{"encoder_arch": "tc_resnet", "model": "contrastive audio-text model", "dataset": "telephone keypad tones over noise or synthetic speech", "train_examples": 39062, "n_mels": 64, "hop_length": 160, "input": "log_mel", "spec_augment": true, "win_length": 512, "tokenizer": "word", "vocab_size": 20, "loss": "softmax", "embed_dim": 256, "encoder_norm": "batchnorm", "encoder_activation": "gelu", "encoder_channel_attention": "se", "encoder_depths": [6, 6, 6], "encoder_kernel_size": 7, "encoder_stem": "single", "encoder_widths": [96, 112, 144], "text_encoder_causal": true, "text_encoder_width": 192, "text_encoder_layers": 6, "text_encoder_norm": "layernorm", "text_encoder_norm_position": "pre", "text_encoder_activation": "gelu", "text_encoder_mlp_ratio": 4, "text_encoder_head_dim": 48, "text_encoder_fused_qkv": true, "text_encoder_bias": "all", "text_encoder_qk_norm": false, "text_encoder_parallel_block": false, "text_encoder_inner_norm": false, "text_encoder_drop_path": 0.15, "text_encoder_positions": "rope", "init": "small_normal", "residual_init": "none", "optimizer": "muon", "muon_scale": "match_rms_adamw", "learning_rate": 0.0072, "momentum": 0.95, "nesterov": false, "orthogonalizer": "newton_schulz_5", "adamw_lr_other_params": 0.0007, "max_grad_norm": 1.0, "cautious_weight_decay": true, "max_steps": 12100, "batch_size": 256, "epochs": 79.3, "lr_schedule": "wsd", "decay_fraction": 0.4, "final_lr_fraction": 0.05, "warmup_steps": 240, "weight_decay": 0.0, "adamw_weight_decay_other_params": 0}
Rows from block 9 of the audio encoder of a small contrastive audio-text model, named by matrix and row number. Rows with one number belong to one channel. Each number is 128 + 32 x the weight over its row's rms, rounded and kept within 0 to 255. All counts start at 0. Numbers have three digits each.
After each channel's rows are labels from the 100 clips, of 14848, where the channel reaches its highest value: "lies over" is the class under the peak. Only what is clearly more common there than usual is listed. The data: telephone keypad tones over noise or synthetic speech. In brackets: how many of the 100, against the usual share in percent.
# convs0: first width-7 conv (encoder.blocks.9.convs.0.weight, 112x112x7, each kernel summed), inputs 56-111
# convs1: second width-7 conv (encoder.blocks.9.convs.1.weight, 112x112x7, transposed, each kernel summed), outputs 56-111

convs0.56:115139127168109089166102120191114203133085128156141073159122112075080170150118157078144065117202171145193145140184106119128161117174157106121169144145153134136077130104
convs1.56:148134118107121116156096080084199091118166138134178105091102083113103104124135182055180111069137082129136120082167100102159111109098133148163100130099066080105124121177
lies over: key "8" (50 vs 1.7); key "9" (44 vs 1.7)

convs0.108:166111130129154070131143141190163132171118123197159134083151140122140104095133143075149155151110122096106086146140142137195120130154113176107123166144135148096137101146
convs1.108:088117078093146089139074150090121125084148159090168153128094156120116085110071154066102128108137089158131123121178096116127142133118149084092206097103147095124143170172
lies over: key "9" (50 vs 1.7)

convs0.59:063071116152102145121084084128106153133166118090198100124162104058208128109130157110099124103139064097099092119145084085133106112132083132112134092118142075175048165142
convs1.59:154149114157078148112124145126075128089132138108165120098145131085122054130117109163158138146158151129121172150196100126033208145173165093136096087117106109085129083116
lies over: key "C" (83 vs 1.7)

convs0.0:144098073140065142120092109162158096121149112182140111119084109113091128136107113107137153133113140115198134208114092158149184152095065125146160099111104091118092134144
convs1.0:103081159167083144084108149138148091112098132153057117124136129110090160251164170152127134158136128150072113178140166119081123092122095113214082128145139131128190106126
lies over: key "8" (79 vs 1.7)

convs0.71:138084129176107070124134111143072147088100139140126120144134103174152144036139183069109129098133117102104097073153172083107144156153138077182094142145127113143102045136
convs1.71:103180132131160119147145117121080162111119195119253115145121132138114107108124129062154145114141153143111081108155101143124119100109161132092149105130191120200115065139
lies over: key "6" (42 vs 1.6)

convs0.101:104132130198112137119126101081167159087182124112139137134110211081140187105121107145117125129112192122151090108139200135139144119119110100151077084109059110147128125159
convs1.101:133115117107104201112148113081126152083097139154142125113160159109094204117137115133108137179071102132160122107101100172134064111085122147110153140202120143064094166118
lies over: key "4" (69 vs 1.7)

convs0.33:122079072105123169123167117143169136104130096121127120179140134101129150166122168104107157176095111120115136118163134177147139184130137206101071130145178116123159080105
convs1.33:133116128097142132160139094104081122069111136142154141078170175116134142061132094152137163081089127161169117107108155130090160180104119169095184079109127155111166113204
lies over: key "*" (86 vs 1.7)

convs0.35:142098156094100162114130202109148081122090158047110141080126135121120129124106126151181106160101142126140144108132066215120125094130126168199136114136108113173144115154
convs1.35:118117158142124162063109104115157214085134109089078163166101086175078165063133109089125114127115187142143111121081151110145141120163108125151121097096069140169080139106
lies over: key "A" (27 vs 1.7)

convs0.77:168138134133137194092143178093059137114167098132034123174111162120135115141130133128163131160101185095106154101173115114146140101129114100144124114123132112136113120102
convs1.77:166084180106111246130077112107096108150162116134015141128106115105146137119128086214125151116110145139120133158131127095154103142173141119109136187036154108095115083128
lies over: key "B" (81 vs 1.7)

convs0.43:153103095117100141169138087096055128128092173118071099141144039074183112117089108160145150136137140156121122072147165134119149079141136125091141128150146101122117122106
convs1.43:101115119174113174114143132117107166156175134106146156164132152152132121118103156139123205090152132117106173125086123165050111130141120124117079124110170151089141081128
lies over: key "C" (89 vs 1.7)

convs0.90:075135103135056165077133066126132149140208141114136105113174138114123148093137107126185139128131169115075036122153179078097116128119108120122123131108148161116125099109
convs1.90:155123127126103212145119119090070087159152104137083143094148139117130120100100120171117081128103110152060205097147168118137075100078139146129103142149164131126128066117
lies over: key "A" (52 vs 1.7); key "B" (29 vs 1.7)

convs0.58:100106091119208137139122176113187079147117173137186119128095149079128144163074131126151157123102141131167119155169097117103108157124127115103138114084164115092125131119
convs1.58:110157103137100145116088150094113197107116137091039149132134164156144179163132134093153146146141131191153111130105143156075118122189156134082093091123155150080147136100
lies over: key "0" (55 vs 1.7); key "#" (45 vs 1.7)

convs0.68:074126126154159157109123095119103148146175088152099140152151161116130135081197113138102083208103146175108148135149174199103137167075136159149141195130188158132136040154
convs1.68:113098133120120077158154079172144149127107084106146082159168128087125187118136139151124132091054105133161144129096181064111175108127110204168113114038132093134111053177
lies over: key "A" (37 vs 1.7)

convs0.4:188194165157119133161122132093171159182131078184141121152140065148185133121122139155168152131138094153135135106158122098129131121130112121113111117117144145073113105091
convs1.4:118087143119187097085149126128110115147182179098182152159136075078138107102125104162117167130124073058150169120121136101103110131186126146081169125090115148077162103181
lies over: key "C" (84 vs 1.7)

convs0.106:173181118182128118145107155208139127205146145174195150143169093161101128117124113146156138141134164098105162140123080135104104114187116140137097114126183122163131139135
convs1.106:140129095104146060143114097103134048167116149133091135090129097084097108125112095151151142140090148130048153112156140130123139113172176177152156110084156111141116108121
lies over: key "C" (29 vs 1.7)

convs0.94:080099144137066187135114160149150158124143154158197164149110181142118083168131126146139157127098178197134083144120099135066126100136160129124127105150102103123150178135
convs1.94:108149119138117143165151108095162118098140099128095106076097143114130108129201142131160094159147143110128074113122138138063118162139148121144141086158127114117095197089
lies over: key "5" (64 vs 1.7)

convs0.12:096225103060119130087162115124113123104142103073140113146104199135079146095076109111128103158118143205081111163107151135094115131129144146060097158089147089129174091099
convs1.12:122064133053116168156090141128131050163121125130096192139148089079173141086154150155106113126071098114135059091131154156119131146129111111139082074106121100110094107184
lies over: key "*" (45 vs 1.7)

convs0.84:088145114180128134127123057128104124101150095121144160160122054121117069106205145123140166113097100115076115143186152122105086068112133108116136101126114139096070101105
convs1.84:108133111174151125079136128135090071124167159085164110116156113074207109107092144155157074129120198094151077112134122129151142140123058088060129135182118079194137109137
lies over: key "A" (67 vs 1.7); key "3" (29 vs 1.7)

convs0.74:141178126198118089132127156142068165145061206099145131111154121111115115104142144034138141093141145113123105128103186072077095094169147114112104137147158133158152047120
convs1.74:140136118152148096153141074135177098141096139153179123093097122117157114104110113011165105138150115136065066055144118204170103133090131135114112108117171143156128072138
lies over: key "6" (58 vs 1.6)

convs0.21:121127172147131192122110184141092157120148148062156158155079094181099155140099133103161130136170221155111149101128133114106137092142081171119155088075061173101159077141
convs1.21:107123075133151120086133076094142160145163063110131099115162115145120112154088188116134100152105133095109102109083120131123112111112082139113106130118056079111083112151
lies over: key "1" (58 vs 1.7)

convs0.10:111136058115101200111140172137131087110141147083144134148159074086068141188161151149129106137123176137167132191090117105108122108123077098113134112114114140114112089148
convs1.10:171109159136109149079128129105125163169120085107136129150177077087120091162148161162077181079132177101084132160121129145148161130130111190152041160089110120152168108146
lies over: key "A" (64 vs 1.7)

convs0.31:122136106115073125109216145163099104135105126180105115161116136143106163155189101152093190077099123123136135091136108127143122137095130135130164142134074124143134088083
convs1.31:148071084146094149101101127135103113142131076127112120110114120118097206095131088103060183163164110092164143170108151116124115136146163131111070117132142085133098177121
lies over: key "7" (68 vs 1.7); key "4" (31 vs 1.7)

convs0.7:114161125138125183108139154202120113129123095155077149167104135145127168143142084113137165141133085121177123115158065156099104134152126183113169126122141087067142109119
convs1.7:151075127188078146144169104135065141162085115147145089136152153182108139125118181115121188154086109098120150141125158087135150106135121118153101112105066129118206155127
lies over: key "7" (49 vs 1.7)

convs0.79:146165113167090099093109064152150075101148137154159091128129143095106106092155128057141161170153117101107146144130154127121105109137156104131102127057117092230056081132
convs1.79:085175160124123128153162138142117158150078150160198135131089140073151127112124158056175162141125150206154118114176101109109102167123155083157136142187135099125133096101
lies over: key "9" (74 vs 1.7)

convs0.103:129224110126163106111109130159166113137094114115145116128111147054088149152106209193135177121126031127119178166161158155145172102123064088141080163127124121074147161110
convs1.103:119124181127150173129082157148106126111142135133124093108090138133120148145133140125089185155117076151094115134146189118098157121086162098154111140139188136070187138092
lies over: key "5" (95 vs 1.7)

convs0.81:043150149166127117146134118122140100142165107127154081086163122146114153103122082183184111169109089082086221027131122132194122114089121125108080128142107127161141110138
convs1.81:126092118075103054108097109151079113159162093130155132159084112070080097118092138180144083130141096108052116155172101102104117160086149124132094103126145164110097165130
lies over: key "D" (84 vs 1.7)

convs0.92:132194128130119170142144146145103139061164085140098187128157171095209128097126101166121135164064075143134137050121117102115113096131129091085171153144130137146130174129
convs1.92:131073055124144174143140134123062127089173140116131117107131179110127128164107126169142087179140157097124080117136155157092143155110159112172088128043140134072107179206
lies over: key "D" (41 vs 1.7)

convs0.99:180076159122155181086160177083131051127108189124102160112177159084151166104129102144131111147137084129135127163137119146123092116139126081121136163098097095095132124139
convs1.99:140181150124155115099155160129138116118194074126106121161129104167119110135113185074100111119144080116092181146128104078136111082121105113125092171138088095066155133077
lies over: key "8" (51 vs 1.7); key "7" (26 vs 1.7)

convs0.27:130130122173145130194161150114080147096096183177072127107152178124155120136197111104132145154146098135096148063152088164140062095122187075168103130103174091087135104141
convs1.27:141115138162086142161102111133169131104185096163133110142105109084157164120121074139049142065130099119137122097114119128070119139123107114159111169100153100146101120132
lies over: key "6" (42 vs 1.6)

convs0.62:157158117150087125170135104133100121104120118176119139107103094108191077110169118125107134092128107128164127183157071107076133166119116111147063077136101150146128096141
convs1.62:143147107182095085113162136141176126187095119176118142143157151129161100135120103129125129098160175141127150121115141100151110129171144170167114222127178102037122088088
lies over: key "C" (32 vs 1.7)

convs0.95:179153142135094102151108133167167126083153126077132166148120073168137134138096118124096118110100049156155162165141105123155147191154143131181120122146123108152099128165
convs1.95:141125149126140132074100130148112136095095114069132156118076140117103186145200116127157170114091135101131113171140129098097099103152132073135142173095138147169109175170
lies over: key "2" (40 vs 1.7)

convs0.2:128148119156140155078121151139060207115159157130110154121097135094132179122139121129129175119158161164155118161103153113142042118138150185203171163148156148105128060240
convs1.2:133097139117149135105163129144120104101133090107170155130119139129134156120079134148131123084128124177151070092116132122145094072107156180106146190087121100176090069140
lies over: key "6" (48 vs 1.6)

convs0.5:052070193126135145161138070164109080179148118164109094181193110152147100146179183141056109137113101119116094132127116131102099125099097084125148139087135080126082085130
convs1.5:172159163153110109101145148132142092142188155158104102125140073156141166105143082142148123140175077168174179134103109094098098158123172115081170145106114154122111045115
lies over: key "C" (64 vs 1.7)

convs0.64:128115130136092092111179143113133112094123097160176129180125219146217108108144154118133116137118132164129114131151098077139129151107132099105068134184102128144109170137
convs1.64:059163132125105087183129137107132110095153122127158137083089125083125122079172186140124145147194107100151142127132090142054167131085139160172162125138123102101111154111
lies over: key "5" (67 vs 1.7)

convs0.26:169155121128111131151188129188164106100080105100118117148120138091131154143171123157118171135172098048116100077152048159082136141092157150129109127107126112073109121142
convs1.26:119086126116160144149144107099101072138076122177127103091097098173123107098144128107054129108093112133128168087126144149160140206107163138099091125095113103109124133151
lies over: key "7" (69 vs 1.7); key "*" (27 vs 1.7)

convs0.44:138149143168157057122113210141160119139050128055110139086094146105108168101101135121079110105053096125106113122136178142125136128150059130148104138171096125160129163111
convs1.44:114129167143114052120122093064125134091082136128113116151109134149173102167130110077133124115136100070135108158185126147137139117087092097124113053172185172176173118095
lies over: key "2" (65 vs 1.7); key "3" (25 vs 1.7)

convs0.16:110109142121116075127134124158050118120126138114144109136163100126136143083138097121181128126119146099125127024118130165136154117136025162107143139121159138108183194109
convs1.16:077089132165129103180156127084152153140149113103112120132125124133093192149143080160171100155118161119087138074149106127078163085140165187152107104115183126087126161082
lies over: key "1" (46 vs 1.7); key "C" (25 vs 1.7)

convs0.55:126122130131137140101132154168121145117103138103129110146180162116119165166176145099157110255088167153146121129111108139107106195152143169176153162068113116133183136119
convs1.55:131131114134125145167122095112147157107111106112037134106120118134125204086113154107104176107078115142151146146103151120081095121150154250092135095135109158086168109114
lies over: key "0" (55 vs 1.7); key "#" (43 vs 1.7)

convs0.87:119167097142066122161118130119090114111152057059132173158098102190106128193118110105092046146089123178090144114131154103151142089098162142155104145104062112137070200128
convs1.87:135085111160154193113145116061078137144157080121159108141219170130099164113133138153139178140128138060166122121139144111105155096137110096123153155099127108161153113141
lies over: key "1" (92 vs 1.7)

convs0.34:159176135143135105142098146142124161083068146094095117103155122142099169140102128118171174223123133111136148166130111102126164092171115151105132093135116139144131191122
convs1.34:071102133118154142145173065103149208109113105050123081144170167154114188159132101126120122083105084146063109106096068089119157122150093152186134141109158164087157134108
lies over: key "#" (40 vs 1.7)

convs0.83:251121132100136105104148130145153085162122128209153128117131051121128094121114144125177117122139120157116119145067099146086057144136162119134124079116162114135123116119
convs1.83:107141117121142099152103165128120116108118135138109116090124108140109149152157144124135108116142117152123172137202118109130083114139138158140183206068175102126144086104
lies over: key "9" (37 vs 1.7)

convs0.37:097188098154068138114069101087107101151124061121110131140095093187057112107100114100107135075115138144190127057132126178122084169105118135071112074113159159122091118127
convs1.37:091061125148188127101141071145142109113116158192167173134168111110186132147135111164089149149168111162114122056125158114076133166169119122100151120130182088139117127116
lies over: key "7" (64 vs 1.7); key "9" (25 vs 1.7)

convs0.100:105098141136092109164176185130095121097095132126127139071169137158130032148124100101122122100135204130077154145104118178155122158134175134160123124094201156098109159114
convs1.100:122134113096142122093106110118127089113131184123096172182070111115192149118138115159139132142118125200170068082181149149143070160151152138133105125094135056177068116185
lies over: key "#" (35 vs 1.7); key "0" (32 vs 1.7)

convs0.69:052160121172087107109151101095105155132110109055136176096172087151104128116138141129099171069130143117124085129151129106162150135130163076092115104233099076155049105092
convs1.69:124094096115155128066152120147152107088109165094146112171163148067197108157138142161119090190168190105137104106188159165153175132138149107124150137101163100110118171142
lies over: key "1" (25 vs 1.7)

convs0.104:115141082091126148137067116091082103098147087172100103148156131119170175166108099084166119106128134117114208108145135086142128081126084101113106114158074093119136155103
convs1.104:195122171161069123151149129145118180166167067130131086147132162118120093139134061153119130109082116092114129100106120122123175103122101142109117140164110190130148160130
lies over: key "B" (61 vs 1.7)

convs0.98:094209111167105150124105074153121111077133124179177114139126204131136123145109135142106096137087157104137137148092149123055112135155118140147119145115155128099102159121
convs1.98:118112129130134140118160110107097136093132179175133118102152144135096068151102140149131096145148087197117065112145093167096127120090169132132133121137189112099100100165
lies over: key "6" (79 vs 1.6)

convs0.105:149120100138136069138116119172162126138113112136163117087130174122142125100095075110160131129081114169164150187045101149090125196137093157116153114103066135125137179093
convs1.105:175106111135106116084085143136128120025095144083124118162150115133116087202077114109141093113089133131131094197189114106161132126157135107093125150172157154124145167174
lies over: key "5" (27 vs 1.7)

convs0.47:140140070169149100134114182124135096122137138195048141108133150163100094089103177168174144095152124142198179162152111090122120117091117103139103176169082123131118111080
convs1.47:104111149080141132166102082104158105104178099151091053132120154127110102135134169110139071183170090073066111071100090142104164142038106100111115097147155077110200146096
lies over: key "8" (41 vs 1.7); key "5" (29 vs 1.7)

convs0.93:108030068131145119147124122167084185145112154163135182132095145220088112130105138111151146109121103139126095075148124098111144149112084161120130099145163156083155086164
convs1.93:136136063135096090131144109123126138166127172157148087051112119131119146081181108044152149191131158139103096097174100131129070109218121105112195064148118139150111133110
lies over: key "#" (55 vs 1.7); key "9" (26 vs 1.7)

convs0.24:122124047221175056123141068146108132120159167137172087140180127134129109105127146153125147137122159083124131052115193128116078114143113126172121152099088123159163117148
convs1.24:132128119131063153073151130188055147175093129140205085184125101083096118062129181098149203095084174182114113086115111104138123138125179143069137132174179114148131140107
lies over: key "3" (69 vs 1.7)

convs0.1:147101207183133069177122122150090116126179107131105088132161092115117126170163079188149120155142111115108201145143147141149147141135096172108055110168170133162121145146
convs1.1:161148104114129072114074098135145103092142104116164093167127110107148105131080117148147134127108067104103138162062151090124088092103156133107077105128152192128067101150
lies over: key "D" (68 vs 1.7)

convs0.67:120106103146168197113154153139161155124158185144139108059146134076153127130116085126175091147124142134060093102177126156112080089118067056080094089189157155171097125165
convs1.67:138120144128133094117138095101114124129137114111078127141094114138135139094145177143154106179133164154112138129089134103126129108128142149187089111123138077143116100134
lies over: key "A" (64 vs 1.7)

convs0.97:126107184066135118075113091114136085145142131193112119152144142135130134154127089143110092150141111118090142092120157105098142111201164155142147086078158142122167203161
convs1.97:184130110065123090174112122150140119101093112155048119116153144126135172126147098145137043122124115114096141137163076133167098116180126148086125120121058174140115141095
lies over: key "#" (95 vs 1.7)

convs0.91:097144183155150118120110094103132164079139155031185157159151128096182125072135089102144143147132128097158160104141114114156094147209106088133092148143156165132119137138
convs1.91:111150108149134095151175122117175197070144121104097111152137131049127086135098097149143080162072097167154133093054123129075137178132187153109104122172113119120136220105
lies over: key "#" (76 vs 1.7)

convs0.19:153153185067090132097147127109089118135075137154104123178169140094147106128178061089132141123177108197144058133156109122156085135106133147180113122092138145102141074102
convs1.19:131151124151110120143133167099192090106102085136116148084123136150121144109100170102111174113118113100173102143154121168108144101038136175105064148086125074105113118174
lies over: key "8" (55 vs 1.7); key "0" (37 vs 1.7)

convs0.46:131117125124097145034138117134150147076121075065158136074178100105157142099105134075172110094132138144094127080151135113158114124090095104091109104145104143131071126173
convs1.46:136167111167160112132151121101097127118136102094134133104135118075125118095146132120133132154138201069129107143123154145128102142114110167146151172192069133106196096118
lies over: key "A" (70 vs 1.7); key "3" (30 vs 1.7)